config = dict(
    model='model that predicts nearness at each pixel',
    dataset='rendered rooms with furniture',
    train_examples=72500,
    translate=0.06,
    weight_standardization=False,
    pixel_unshuffle=2,
    upsampling='pixel_shuffle',
    beta1=0.9,
    beta2=0.99,
    max_steps=7600,
    decay_fraction=0.2,
)
Rows from block 10 of a small model that predicts nearness at each pixel, named by matrix and row number. Rows with one number belong to one channel. Each number is 50 + 15 x the weight over its row's rms, rounded and kept within 0 to 99. All counts start at 0.
After each channel's rows are labels from the 100 images, of 14976, where the channel reaches its highest value: "responds to" is what is common among them; "lies over" is the class under the peak. Only what is clearly more common there than usual is listed. The data: rendered rooms with furniture. In brackets: how many of the 100.
# convs1: 3x3 conv (model.decb.0.0.convs.1.weight, 96x96x3x3, each kernel summed), inputs 0-95
# convs2: expand pointwise conv (model.decb.0.0.convs.2.weight, 192x96x1x1, transposed), outputs 0-191

convs1.2:42 51 34 42 43 49 45 53 42 60 42 60 49 09 22 40 66 65 31 29 16 70 41 41 65 55 56 68 46 37 61 53 53 54 41 59 11 58 50 48 40 54 52 32 62 60 62 42 61 65 49 73 66 42 79 53 68 48 35 54 52 37 46 51 46 55 56 58 61 39 26 61 46 60 31 29 55 31 29 44 00 31 50 32 45 56 52 29 47 58 56 82 30 63 49 49
convs2.2:50 42 38 45 51 50 05 51 54 32 51 49 55 61 41 56 53 52 60 49 50 54 43 52 49 39 41 52 51 50 50 19 81 48 27 32 52 59 54 63 52 50 54 73 14 55 54 51 50 54 57 00 95 49 35 50 81 35 25 50 53 40 36 50 50 52 48 63 57 44 35 23 47 50 49 73 52 21 51 47 37 51 22 50 54 49 51 50 70 00 50 39 44 52 79 56 49 59 50 46 36 46 57 54 56 48 99 40 60 81 49 42 50 51 47 58 51 50 52 45 44 35 49 53 50 52 69 49 37 36 22 55 53 50 50 44 48 49 50 50 71 50 70 20 49 90 64 50 13 62 61 50 50 59 54 50 41 36 50 65 81 14 50 31 31 56 65 50 49 50 49 56 51 53 52 50 63 65 42 50 50 48 39 46 69 48 57 51 46 76 54 32
responds to: umbrella (100); largest object: umbrella (85)
lies over: umbrella (50)

convs1.91:48 23 53 55 68 32 28 52 47 59 36 29 31 43 31 15 61 27 36 49 53 18 38 47 55 53 38 57 70 49 46 67 50 48 07 44 76 63 41 46 44 49 47 63 63 40 63 32 25 66 58 29 61 62 75 72 63 35 40 82 54 48 57 46 27 56 53 57 61 59 24 41 37 33 49 42 60 57 40 37 40 49 67 47 15 46 59 36 47 59 48 53 14 53 56 55
convs2.91:45 51 50 50 70 50 35 51 51 30 41 50 80 50 31 57 67 50 50 49 51 27 50 52 02 50 53 38 50 48 49 50 51 50 49 50 34 50 50 41 53 30 29 51 49 17 59 43 50 49 32 50 48 31 50 64 26 50 52 50 45 39 45 52 53 51 54 50 72 50 50 70 66 52 50 99 53 47 57 90 54 31 05 52 45 50 50 46 12 50 50 51 42 49 53 51 68 50 50 48 14 51 50 49 57 49 50 71 36 46 49 51 47 49 43 32 29 79 50 49 54 22 53 47 50 67 57 50 52 57 24 50 53 50 50 48 51 46 51 51 50 57 47 99 50 59 61 50 51 55 50 60 45 50 51 51 58 50 52 50 55 55 50 38 50 83 56 57 50 53 50 46 50 51 43 79 97 00 54 49 58 32 53 46 50 50 46 41 94 41 44 36
responds to: count: zero (52)
lies over: wall (98)

convs1.16:44 60 51 38 49 37 53 71 54 66 75 58 03 59 63 46 45 56 49 48 51 55 32 53 35 11 43 70 36 28 35 13 35 41 38 33 48 36 54 48 48 63 40 44 44 42 45 64 06 75 41 76 60 53 49 49 37 45 49 54 53 73 58 62 56 63 47 52 67 78 63 52 49 71 46 79 41 32 65 39 69 52 69 58 52 51 59 75 33 38 44 25 44 61 51 62
convs2.16:72 50 51 53 33 43 51 51 55 29 54 50 50 47 55 37 44 49 48 42 38 56 50 50 51 53 74 70 51 50 35 50 49 48 48 46 49 57 50 48 42 50 27 93 18 53 32 50 39 50 51 50 49 33 48 41 75 40 49 81 99 54 40 49 57 64 47 65 50 52 83 50 38 51 45 49 55 77 51 45 17 50 84 48 51 50 53 53 36 57 34 53 34 54 67 68 49 28 50 62 45 53 35 49 64 47 55 47 52 75 43 50 61 50 67 62 99 62 30 49 46 28 50 48 50 50 22 27 51 40 48 47 51 38 45 52 50 43 29 49 10 24 70 32 48 77 30 50 46 47 72 28 34 52 50 38 50 52 54 44 16 35 58 27 63 39 55 65 49 50 32 42 50 30 49 00 16 53 57 47 49 49 33 50 50 46 53 50 52 63 56 39
responds to: umbrella (47); largest object: umbrella (38); lamp (34)
lies over: floor (72)

convs1.72:09 48 28 58 53 25 34 40 65 28 30 22 22 39 45 39 52 37 34 57 56 56 58 29 37 56 59 34 57 35 38 48 34 38 50 49 49 42 12 51 50 42 40 49 32 51 55 44 28 46 36 34 94 54 57 52 14 57 55 62 53 43 62 48 37 49 42 44 41 39 41 43 36 62 42 45 39 26 37 54 59 46 50 34 23 57 56 31 44 43 24 58 24 29 81 59
convs2.72:51 50 39 26 50 47 50 48 39 23 26 38 54 34 13 48 47 61 46 51 49 45 47 49 51 22 42 34 38 52 49 49 46 47 61 50 99 16 50 49 52 48 53 24 47 44 51 55 65 57 47 30 70 53 50 50 47 49 51 14 49 43 53 35 47 49 58 57 49 50 32 20 50 68 57 60 66 58 86 50 99 50 49 73 57 54 56 47 49 55 56 62 33 48 50 17 67 66 48 73 50 80 45 31 48 44 43 40 36 58 55 56 49 85 52 49 43 68 47 52 87 44 50 58 69 50 44 54 49 55 50 42 53 54 48 76 56 48 40 50 51 32 65 47 47 30 53 53 67 52 42 31 52 71 08 70 89 53 48 57 47 52 47 49 49 31 50 08 31 47 41 44 17 37 44 46 43 44 50 42 51 53 37 55 22 60 21 64 58 38 59 56
responds to: arch (78); largest object: arch (71); table (40)
lies over: floor (83)

convs1.41:33 23 85 50 62 52 69 88 57 60 68 62 42 40 35 83 43 15 57 42 82 59 38 62 41 40 32 63 58 51 39 51 55 44 38 55 05 38 28 33 55 42 42 55 41 35 66 58 76 47 54 50 55 47 60 66 41 62 51 49 48 56 48 44 29 54 43 44 41 37 53 34 40 21 62 55 50 58 64 45 76 59 86 57 41 57 64 41 56 64 28 65 37 35 58 52
convs2.41:95 46 56 48 49 28 49 50 48 65 58 47 35 42 50 71 49 48 50 65 38 43 68 41 53 19 50 39 48 74 50 55 46 49 39 27 50 60 50 50 60 65 51 49 36 49 50 50 54 61 62 48 45 51 50 51 45 51 46 61 77 50 42 42 54 49 36 60 50 51 45 53 47 48 42 29 47 46 41 23 29 33 64 51 50 32 49 52 64 67 50 59 32 46 49 43 49 48 99 41 34 17 22 50 39 32 30 51 25 47 52 77 44 51 24 40 50 61 51 79 97 41 33 49 50 90 53 45 48 60 50 50 84 51 50 49 56 40 46 51 50 44 50 50 50 50 39 50 50 50 52 40 21 97 51 51 50 82 58 00 18 37 49 00 49 49 44 51 41 63 36 50 56 51 04 45 50 54 49 49 54 43 48 59 45 49 49 42 45 21 45 51
responds to: window (98); count: zero (60)
lies over: window (94)

convs1.22:62 44 33 60 46 30 31 42 50 55 38 53 52 59 27 00 58 56 29 59 50 60 29 78 55 64 38 50 36 54 72 80 61 41 40 49 59 63 34 63 35 60 64 39 66 44 34 42 52 62 57 56 61 35 53 39 52 59 59 85 58 44 72 52 40 64 77 72 42 41 30 42 53 59 39 35 65 46 18 53 45 66 48 38 49 46 74 46 20 54 51 59 15 62 37 51
convs2.22:42 64 51 52 65 82 00 63 56 45 44 38 51 49 49 34 61 50 94 57 50 36 48 50 49 40 48 00 50 67 51 27 54 35 65 51 55 50 52 44 53 50 49 45 49 46 53 49 52 57 42 36 49 55 62 50 44 53 75 54 53 47 53 31 48 43 59 57 51 33 77 58 40 53 44 80 55 27 47 78 51 39 41 35 57 51 26 64 55 01 50 50 49 04 50 35 52 44 51 56 50 49 60 74 52 50 80 42 47 75 73 70 51 44 13 52 52 62 70 49 45 28 59 56 49 51 50 49 62 58 51 59 74 52 50 00 47 45 41 50 96 47 47 59 48 55 53 41 49 52 49 71 49 55 45 51 68 46 52 67 52 42 45 49 39 74 49 51 40 49 56 52 49 51 57 52 55 05 51 50 51 48 80 48 41 58 71 53 54 59 51 52
responds to: count: zero (47)
lies over: floor (100)

convs1.48:65 46 46 31 34 25 45 49 50 57 42 34 19 72 51 57 64 32 26 40 57 47 69 33 54 47 63 27 59 21 37 29 48 23 78 43 66 49 23 45 50 46 36 58 46 31 46 51 54 30 42 61 62 18 54 72 47 56 49 76 38 37 45 53 68 25 36 46 40 21 37 62 64 45 52 61 69 49 67 64 57 69 56 63 69 52 13 44 32 68 61 70 42 51 61 48
convs2.48:36 47 49 48 51 58 30 53 50 46 08 45 69 50 51 54 48 66 78 61 47 04 47 51 47 15 51 43 62 67 56 47 58 19 85 48 80 51 43 50 56 50 51 66 47 44 29 59 42 49 20 49 50 35 52 51 38 39 63 25 54 35 48 50 44 51 50 52 52 53 50 52 20 52 54 51 59 40 51 50 90 50 50 50 55 14 47 45 50 49 46 52 07 49 54 51 79 52 50 73 67 54 46 58 51 50 58 42 47 28 58 46 44 28 21 52 38 53 43 53 20 02 49 31 49 54 54 53 32 47 63 50 58 00 52 46 54 47 39 48 48 50 65 44 47 71 35 48 49 43 50 58 00 24 46 58 53 03 48 65 48 49 30 54 51 51 66 75 13 50 36 42 21 50 45 70 50 50 49 43 62 50 49 71 49 49 50 49 43 50 49 66
responds to: barrel (100); largest object: barrel (99)
lies over: barrel (100)

convs1.31:32 53 73 79 63 37 43 64 40 14 53 30 39 22 47 40 40 45 44 73 65 55 63 70 30 46 55 49 65 43 41 44 75 37 28 62 33 32 33 54 62 54 45 75 48 54 35 64 56 60 48 46 17 47 32 37 40 55 42 42 44 63 46 51 48 35 46 44 55 38 53 51 39 55 54 37 30 53 23 44 46 30 59 28 71 35 74 77 41 37 67 36 04 46 27 40
convs2.31:50 53 45 31 50 56 92 51 53 40 48 48 17 51 38 27 49 24 64 47 53 05 44 73 74 42 49 50 73 56 46 54 61 51 35 53 93 49 40 64 70 62 50 45 44 55 48 50 51 65 48 45 55 61 75 50 67 54 50 67 65 24 49 51 66 57 36 51 51 23 62 68 50 61 59 53 61 77 67 51 38 65 82 56 59 47 67 50 45 50 38 50 50 49 55 36 47 59 51 58 37 54 44 51 39 60 53 70 51 69 55 72 47 40 49 46 63 47 37 49 76 70 76 48 50 46 42 36 43 32 62 50 55 49 41 45 51 49 48 50 41 54 54 47 45 42 43 50 01 65 52 19 50 55 11 48 52 51 29 47 50 52 62 35 43 47 59 50 54 54 47 20 71 49 91 39 37 44 47 48 50 99 49 49 71 31 92 49 51 50 58 78
responds to: arch (36); largest object: arch (28)
lies over: floor (97)

convs1.14:26 40 53 59 26 62 66 48 47 50 64 49 72 56 48 55 43 51 49 24 78 40 66 68 37 54 49 48 75 33 66 82 39 40 56 37 20 40 00 48 60 63 52 47 68 51 12 42 30 62 72 55 56 38 30 87 74 53 69 34 58 52 66 54 60 50 58 60 38 58 76 49 67 52 35 69 61 56 48 54 28 44 49 61 53 63 71 44 57 54 48 54 54 48 58 49
convs2.14:50 50 44 50 50 50 59 52 42 99 46 28 42 56 50 20 99 51 65 50 24 80 50 50 34 36 50 50 50 77 36 50 52 50 50 50 54 72 54 34 17 46 33 50 75 51 71 50 53 29 44 45 31 64 54 50 76 49 52 50 50 61 50 58 47 50 35 71 49 74 50 50 48 16 26 40 49 39 52 49 00 51 50 00 04 33 64 50 52 62 51 50 50 19 20 51 54 29 61 50 53 39 51 50 49 51 50 31 49 80 61 49 73 50 50 49 59 31 51 52 49 56 54 49 49 42 45 48 45 50 57 50 56 50 50 50 52 52 50 54 50 53 42 49 50 32 37 49 50 52 42 50 53 48 49 44 47 50 13 50 50 33 00 49 53 53 50 48 83 45 45 62 50 50 62 50 47 59 54 50 56 48 38 52 50 05 50 37 49 50 28 51
responds to: count: zero (70)
lies over: floor (100)

convs1.42:61 25 51 43 48 26 45 75 37 45 34 48 27 36 36 37 67 46 45 40 50 68 61 65 38 49 27 83 19 31 28 38 84 41 00 33 37 57 29 60 43 56 52 53 40 61 43 53 70 41 40 50 56 62 43 75 36 30 39 43 40 49 36 34 42 36 37 43 41 39 45 20 45 51 49 36 45 47 17 49 53 58 29 46 49 47 54 45 31 44 47 62 17 53 40 45
convs2.42:21 34 40 54 49 50 42 64 55 46 63 44 59 70 61 59 61 37 61 47 51 49 49 46 64 00 52 52 61 47 34 52 79 50 50 52 24 29 59 85 76 57 44 94 57 52 42 45 43 31 61 56 72 50 32 49 60 61 50 71 79 58 50 47 42 39 49 63 57 50 51 47 52 25 31 71 51 55 49 70 33 55 50 57 60 50 49 44 12 57 50 47 52 39 51 49 89 53 56 56 40 41 49 27 47 32 49 56 53 96 46 30 41 50 38 33 60 31 57 68 37 84 62 51 48 47 50 62 50 26 61 51 46 99 50 51 48 53 42 50 49 74 03 81 37 61 51 53 27 51 84 28 51 48 72 44 53 62 52 31 50 52 49 34 49 46 73 46 32 63 37 43 49 52 44 49 51 48 84 43 50 45 79 43 50 51 50 37 42 50 39 58
responds to: umbrella (86); largest object: umbrella (71)
lies over: umbrella (61)

convs1.64:36 46 39 60 54 31 46 72 71 32 43 32 52 36 40 51 41 36 45 47 26 50 53 37 15 61 52 57 51 45 37 47 49 59 40 69 37 45 42 37 47 51 36 49 59 51 57 76 47 57 37 51 43 12 48 55 65 50 12 49 49 39 47 45 15 27 37 43 53 44 45 64 41 34 39 37 58 46 35 26 00 69 58 42 33 46 42 53 56 59 25 38 60 55 38 44
convs2.64:69 51 50 53 49 57 47 69 46 48 37 58 53 39 51 49 51 51 47 50 47 99 49 48 46 67 50 10 00 49 48 40 20 55 61 55 53 48 49 50 65 45 82 46 58 62 61 51 50 47 59 48 37 48 99 49 29 45 77 61 47 22 43 01 55 50 62 47 46 46 94 45 35 25 48 48 50 39 49 39 50 58 28 22 50 39 50 44 47 47 50 51 52 49 40 51 57 86 28 52 51 58 64 47 34 44 52 56 73 33 45 45 53 28 44 29 39 47 49 37 46 45 23 60 50 76 55 84 58 15 57 72 54 15 49 35 50 45 50 49 59 51 50 50 58 47 56 49 15 62 55 55 50 30 68 52 43 51 77 48 50 63 43 43 50 50 48 38 50 49 50 57 72 39 50 51 50 50 45 48 69 51 57 55 58 70 53 51 51 23 76 58
responds to: lamp (67); largest object: lamp (44); trophy (41); largest object: trophy (31)
lies over: floor (83)

convs1.39:35 58 59 49 31 43 42 70 71 42 23 49 54 51 65 42 50 52 63 33 48 39 38 32 37 44 56 46 10 34 31 39 50 53 43 67 25 57 26 47 42 58 51 46 62 53 55 58 57 26 33 46 51 00 61 31 33 35 33 31 40 63 30 46 52 45 47 47 64 48 53 52 41 55 30 58 41 02 35 40 05 65 45 53 41 42 65 44 49 41 51 58 51 54 37 51
convs2.39:51 47 49 50 53 54 52 50 36 23 93 50 50 49 47 44 50 48 57 37 51 77 49 55 50 41 50 50 40 30 21 50 23 50 50 41 00 17 51 93 56 52 50 48 22 54 54 60 59 47 74 50 08 50 50 52 50 51 55 44 33 44 66 50 53 49 47 70 51 51 23 37 23 27 23 21 50 42 51 40 18 50 37 50 47 40 35 50 39 99 53 59 53 32 49 51 48 41 49 51 51 51 81 51 50 49 87 50 53 52 64 33 69 50 50 05 50 26 50 52 86 53 32 64 50 70 51 49 61 41 69 53 49 47 48 82 43 48 48 58 69 45 71 47 57 57 54 41 46 66 52 50 51 50 61 46 51 72 50 43 50 53 51 36 52 38 45 34 72 81 46 52 48 49 52 50 50 71 56 50 55 53 59 50 68 57 61 49 34 51 64 71
responds to: lamp (60); largest object: lamp (40); trophy (35)
lies over: floor (70)

convs1.26:78 69 57 53 21 24 55 19 47 10 40 43 32 50 21 53 51 76 38 25 60 40 64 57 44 45 30 50 49 43 32 80 60 52 44 33 32 43 48 47 43 34 54 54 30 53 58 52 34 34 44 40 50 42 47 39 43 56 61 39 43 57 34 38 53 15 51 49 73 48 28 36 45 85 73 38 58 48 29 55 27 61 51 48 34 59 59 33 33 72 64 44 66 68 52 65
convs2.26:47 50 49 34 71 51 34 50 86 66 41 46 49 14 30 15 64 49 50 50 50 29 47 65 50 45 49 47 53 49 49 50 84 32 43 50 46 49 48 48 68 49 49 14 50 66 70 31 55 50 52 31 40 49 29 60 84 50 50 50 39 49 46 73 49 48 51 47 49 73 50 47 43 24 50 43 49 14 43 95 46 46 50 48 00 48 58 52 59 34 32 50 49 48 48 46 46 61 50 47 50 00 77 47 54 81 51 43 49 51 50 68 48 43 39 33 55 50 49 51 58 50 59 52 50 00 27 49 51 50 53 46 51 80 51 16 56 57 64 50 90 58 50 51 69 46 62 50 21 49 50 50 42 50 27 50 54 50 00 69 50 49 50 50 51 50 31 51 50 55 76 52 51 50 67 50 51 50 52 51 50 47 51 50 50 45 57 52 60 51 45 50
responds to: sofa (83); largest object: sofa (76)
lies over: floor (71); sofa (29)

convs1.52:71 40 72 49 58 09 44 76 62 70 62 34 20 53 44 72 48 52 41 69 45 68 63 65 35 59 42 81 50 29 73 46 37 24 55 22 66 43 31 48 37 42 63 44 38 58 77 44 71 65 54 84 57 26 68 58 53 50 48 76 38 59 40 54 49 43 50 42 60 32 46 67 56 47 30 83 44 47 73 48 53 37 47 53 57 53 47 55 31 55 43 64 51 76 56 61
convs2.52:55 52 34 50 66 56 49 54 54 46 45 48 67 44 48 46 56 16 44 49 41 42 47 66 56 22 33 53 46 53 51 39 60 50 22 48 49 27 41 31 32 76 09 62 50 54 51 38 52 51 28 50 50 57 49 50 79 35 52 58 65 40 50 48 50 49 51 66 55 00 52 55 46 48 47 51 50 39 55 51 36 51 52 61 50 49 53 48 55 51 42 41 40 61 54 99 57 21 50 40 36 17 50 52 49 71 48 21 62 66 48 50 54 53 33 56 53 51 53 49 44 34 67 44 45 53 55 04 35 11 45 41 51 43 61 46 34 23 40 49 42 43 61 00 50 53 53 39 23 31 56 50 00 51 49 49 51 14 50 49 50 37 50 38 50 51 51 72 49 52 52 38 39 55 49 50 41 50 81 23 53 51 61 50 84 47 75 54 36 43 73 35
responds to: umbrella (94); largest object: umbrella (81)
lies over: umbrella (31)

convs1.69:52 52 18 59 64 37 62 00 72 25 56 46 31 61 51 67 65 57 41 08 69 62 66 46 42 45 40 48 33 59 57 53 58 41 26 31 51 44 52 42 48 63 47 57 49 43 63 60 42 44 50 54 16 33 35 49 49 56 59 66 35 72 38 55 50 16 46 49 74 30 32 55 56 54 53 73 54 47 51 53 49 31 51 55 46 54 29 78 60 72 62 51 73 60 49 83
convs2.69:48 57 46 00 59 67 50 47 55 51 50 50 48 45 25 60 50 39 50 49 50 28 17 52 50 77 50 60 55 35 50 30 67 49 49 50 64 49 46 50 46 50 50 51 55 80 52 49 50 50 52 63 52 36 08 50 50 04 52 50 50 69 11 56 49 51 50 47 50 50 50 57 70 49 50 11 48 73 50 67 34 51 51 51 51 50 50 48 49 50 49 42 49 50 50 57 53 49 46 43 30 48 50 24 50 63 49 50 46 51 41 35 50 39 57 81 44 50 50 51 50 50 45 49 49 42 50 17 13 19 55 59 51 51 51 28 49 50 50 49 49 54 51 50 99 45 50 50 12 58 50 61 44 50 41 50 51 06 63 51 96 59 49 63 50 22 51 50 50 53 87 57 50 48 89 50 55 50 52 49 51 51 50 50 62 33 71 61 83 51 51 50
responds to: count: zero (40)
lies over: floor (100)

convs1.23:53 71 28 36 52 07 49 38 59 59 49 19 46 32 42 67 60 66 60 27 34 64 60 36 44 42 29 52 20 45 20 30 38 25 43 27 56 35 38 36 49 39 32 59 38 55 45 66 49 20 37 22 53 61 40 35 44 55 66 55 38 77 45 47 67 22 33 46 54 40 33 29 58 60 55 33 45 39 51 59 35 83 32 52 55 45 38 41 36 56 58 53 32 59 46 45
convs2.23:52 68 54 00 54 41 51 56 54 36 51 42 73 74 59 49 40 28 54 55 51 27 45 49 58 37 50 54 57 37 58 49 51 66 89 50 50 28 32 70 51 69 69 61 31 65 26 80 43 50 47 49 48 51 27 42 49 44 50 43 50 54 49 53 61 51 43 55 51 50 48 59 47 45 49 19 47 86 47 49 52 50 47 42 58 56 49 47 51 69 55 28 61 47 51 51 99 51 50 45 65 81 58 30 15 55 47 50 59 43 77 46 49 09 50 49 50 48 48 98 50 45 28 36 68 53 47 52 50 51 41 50 53 73 52 59 59 49 18 52 48 52 55 49 22 85 25 56 50 59 62 48 50 50 36 52 68 54 46 55 50 46 58 62 22 50 57 71 31 48 43 77 42 56 78 50 49 53 61 48 50 56 59 47 54 08 54 43 47 78 64 99
responds to: barrel (78); largest object: barrel (77)
lies over: barrel (77)

convs1.89:14 52 89 48 40 55 71 83 68 48 48 40 65 61 46 67 68 39 81 38 85 63 49 45 46 24 59 55 73 43 24 43 46 32 45 35 35 35 28 47 44 65 45 47 27 50 53 60 58 40 48 54 47 55 76 62 48 28 35 55 38 22 52 50 47 46 37 45 44 37 32 42 35 49 75 36 41 36 80 45 75 59 63 45 34 43 46 44 51 40 49 68 27 32 62 48
convs2.89:00 45 79 50 48 40 54 48 44 53 44 46 50 44 43 74 46 49 50 50 38 61 50 69 46 49 51 39 57 80 26 94 48 47 46 50 63 49 65 58 59 51 25 49 41 35 43 51 52 53 49 30 49 45 50 52 46 96 40 49 62 50 16 13 50 23 50 54 36 25 60 51 45 52 51 41 48 49 40 19 46 38 74 62 49 46 49 51 50 52 51 51 49 38 50 48 47 51 99 72 43 31 49 00 50 31 51 55 37 38 48 71 40 45 05 53 60 65 56 50 69 50 49 41 49 56 41 49 56 54 50 36 82 66 50 49 58 44 36 50 59 62 47 54 42 43 52 50 50 50 60 36 78 49 59 52 23 52 49 44 70 51 42 63 37 46 70 51 46 46 24 57 56 51 63 92 49 49 41 49 49 53 39 49 30 58 21 38 52 43 54 77
responds to: window (100); count: zero (61)
lies over: window (45)

convs1.44:47 43 57 46 38 62 55 69 49 52 32 54 73 55 50 38 64 55 61 14 44 50 47 57 67 60 33 32 46 30 40 40 65 63 00 49 18 47 44 50 58 54 46 62 53 53 58 49 55 33 41 38 36 00 67 46 73 32 27 44 52 37 43 47 41 49 45 48 49 46 58 44 53 51 34 36 42 51 24 45 31 46 44 55 43 54 64 76 47 49 51 87 23 24 46 46
convs2.44:43 51 48 49 47 50 50 46 61 34 48 49 60 72 60 46 50 50 53 39 50 52 25 82 50 50 16 54 47 17 32 53 12 45 51 47 00 51 53 58 59 67 50 71 60 66 44 49 38 49 50 46 43 39 36 48 50 50 49 13 41 54 58 09 49 40 51 52 49 42 50 45 50 39 07 45 50 61 50 45 14 54 42 40 68 50 34 51 45 54 54 42 02 51 51 49 46 45 38 70 46 38 49 48 53 54 49 50 49 45 53 33 54 32 52 38 49 50 25 47 52 52 48 42 50 53 49 40 50 33 44 87 30 47 43 53 55 60 32 50 50 84 51 50 49 67 52 00 33 42 54 50 50 46 48 50 48 71 49 55 72 37 46 49 51 49 69 45 44 80 42 15 50 49 00 99 50 51 49 46 62 74 46 49 47 53 51 48 42 69 43 50
responds to: window (91)
lies over: wall (93)

convs1.56:24 54 32 60 65 34 64 59 55 59 68 53 48 77 47 97 32 49 52 68 69 68 57 21 37 58 49 33 61 35 45 09 49 61 39 24 69 20 51 43 48 69 42 50 52 72 46 77 54 45 51 60 27 54 73 18 48 73 38 44 48 68 45 59 46 33 34 41 47 33 65 47 42 40 49 67 41 43 55 43 68 49 39 45 71 73 47 63 56 47 46 48 38 75 47 53
convs2.56:49 62 53 52 76 70 85 53 62 44 72 49 75 46 49 57 42 19 44 72 41 78 50 48 77 25 54 54 64 59 96 49 53 77 38 66 66 60 51 25 46 41 43 54 42 47 49 54 44 49 41 50 50 42 50 50 49 49 50 36 50 29 52 63 46 56 88 52 34 28 28 78 51 45 58 50 50 12 49 33 49 47 57 76 32 49 72 49 28 47 44 37 51 68 49 50 67 54 53 27 74 28 51 50 26 49 57 50 41 53 00 32 51 50 19 32 50 49 51 80 50 52 49 48 47 32 50 38 45 33 58 50 65 44 50 44 48 41 67 53 49 46 68 73 57 50 99 55 20 53 46 56 56 36 52 55 49 48 35 49 49 49 51 54 52 99 69 48 68 44 46 47 55 62 77 49 48 51 47 54 42 56 61 59 52 60 57 44 33 35 49 94
responds to: trophy (75); largest object: trophy (59); lamp (41); largest object: lamp (25)
lies over: trophy (31)

convs1.3:93 54 66 68 70 41 61 43 65 33 70 54 23 66 48 95 49 50 48 41 54 49 52 46 46 56 39 46 59 61 48 58 59 39 15 36 80 37 40 40 34 63 46 41 51 44 51 57 08 60 50 58 37 37 71 48 46 35 46 45 41 89 42 37 37 20 52 56 87 53 45 56 56 36 63 59 57 42 59 54 49 35 37 46 38 60 51 79 57 60 54 46 31 51 49 70
convs2.3:49 57 57 75 48 77 49 56 51 42 51 58 63 49 50 70 50 68 47 36 60 35 00 55 51 54 30 60 34 36 47 18 51 48 31 50 52 52 54 51 59 72 61 52 53 62 52 65 48 50 39 91 52 43 53 48 19 11 57 51 50 51 50 50 64 49 50 44 67 56 51 50 78 59 45 50 50 49 55 51 51 51 50 53 91 60 47 43 58 51 51 48 44 49 51 33 25 50 00 50 25 49 48 09 47 50 11 55 41 51 54 44 36 48 72 51 46 50 50 48 54 49 41 43 50 70 47 47 41 49 37 66 50 61 50 38 50 29 22 46 48 56 60 54 48 39 49 26 49 50 04 47 51 62 49 45 88 27 59 48 90 49 48 52 50 25 48 54 20 55 99 53 46 48 42 50 51 38 51 50 43 49 50 18 60 53 52 75 66 50 64 50
responds to: count: zero (47)
lies over: floor (97)

convs1.35:25 51 67 46 34 55 61 62 59 52 58 44 40 22 46 52 39 69 30 51 62 50 36 63 48 42 33 54 55 43 42 81 65 42 31 21 38 45 08 43 50 49 61 41 42 50 63 19 68 48 72 68 75 20 65 53 35 48 43 36 22 49 43 39 60 22 40 48 57 70 50 49 56 75 60 39 38 33 24 55 30 54 62 45 65 42 69 24 60 74 60 64 41 68 50 67
convs2.35:50 50 39 46 57 57 47 51 66 51 26 00 51 74 62 52 73 53 51 39 45 38 50 52 51 50 50 51 56 76 50 50 50 47 37 50 51 84 51 13 27 50 23 50 81 49 51 50 25 34 44 50 68 51 52 50 99 45 30 50 49 51 49 99 45 59 50 67 20 51 52 54 61 42 48 50 50 49 58 51 48 53 51 42 15 44 52 42 38 49 52 47 49 50 50 65 52 35 50 40 50 51 53 49 57 61 50 50 49 80 28 50 59 50 39 50 50 48 61 50 51 49 94 48 99 37 50 39 52 50 52 62 67 50 50 50 39 51 53 86 50 55 54 63 52 38 50 50 50 48 50 50 30 50 45 46 52 49 49 53 43 39 33 41 50 58 63 51 89 49 50 50 48 51 59 50 50 49 77 50 67 53 42 49 56 43 60 15 53 58 17 31
responds to: count: zero (55)
lies over: floor (65)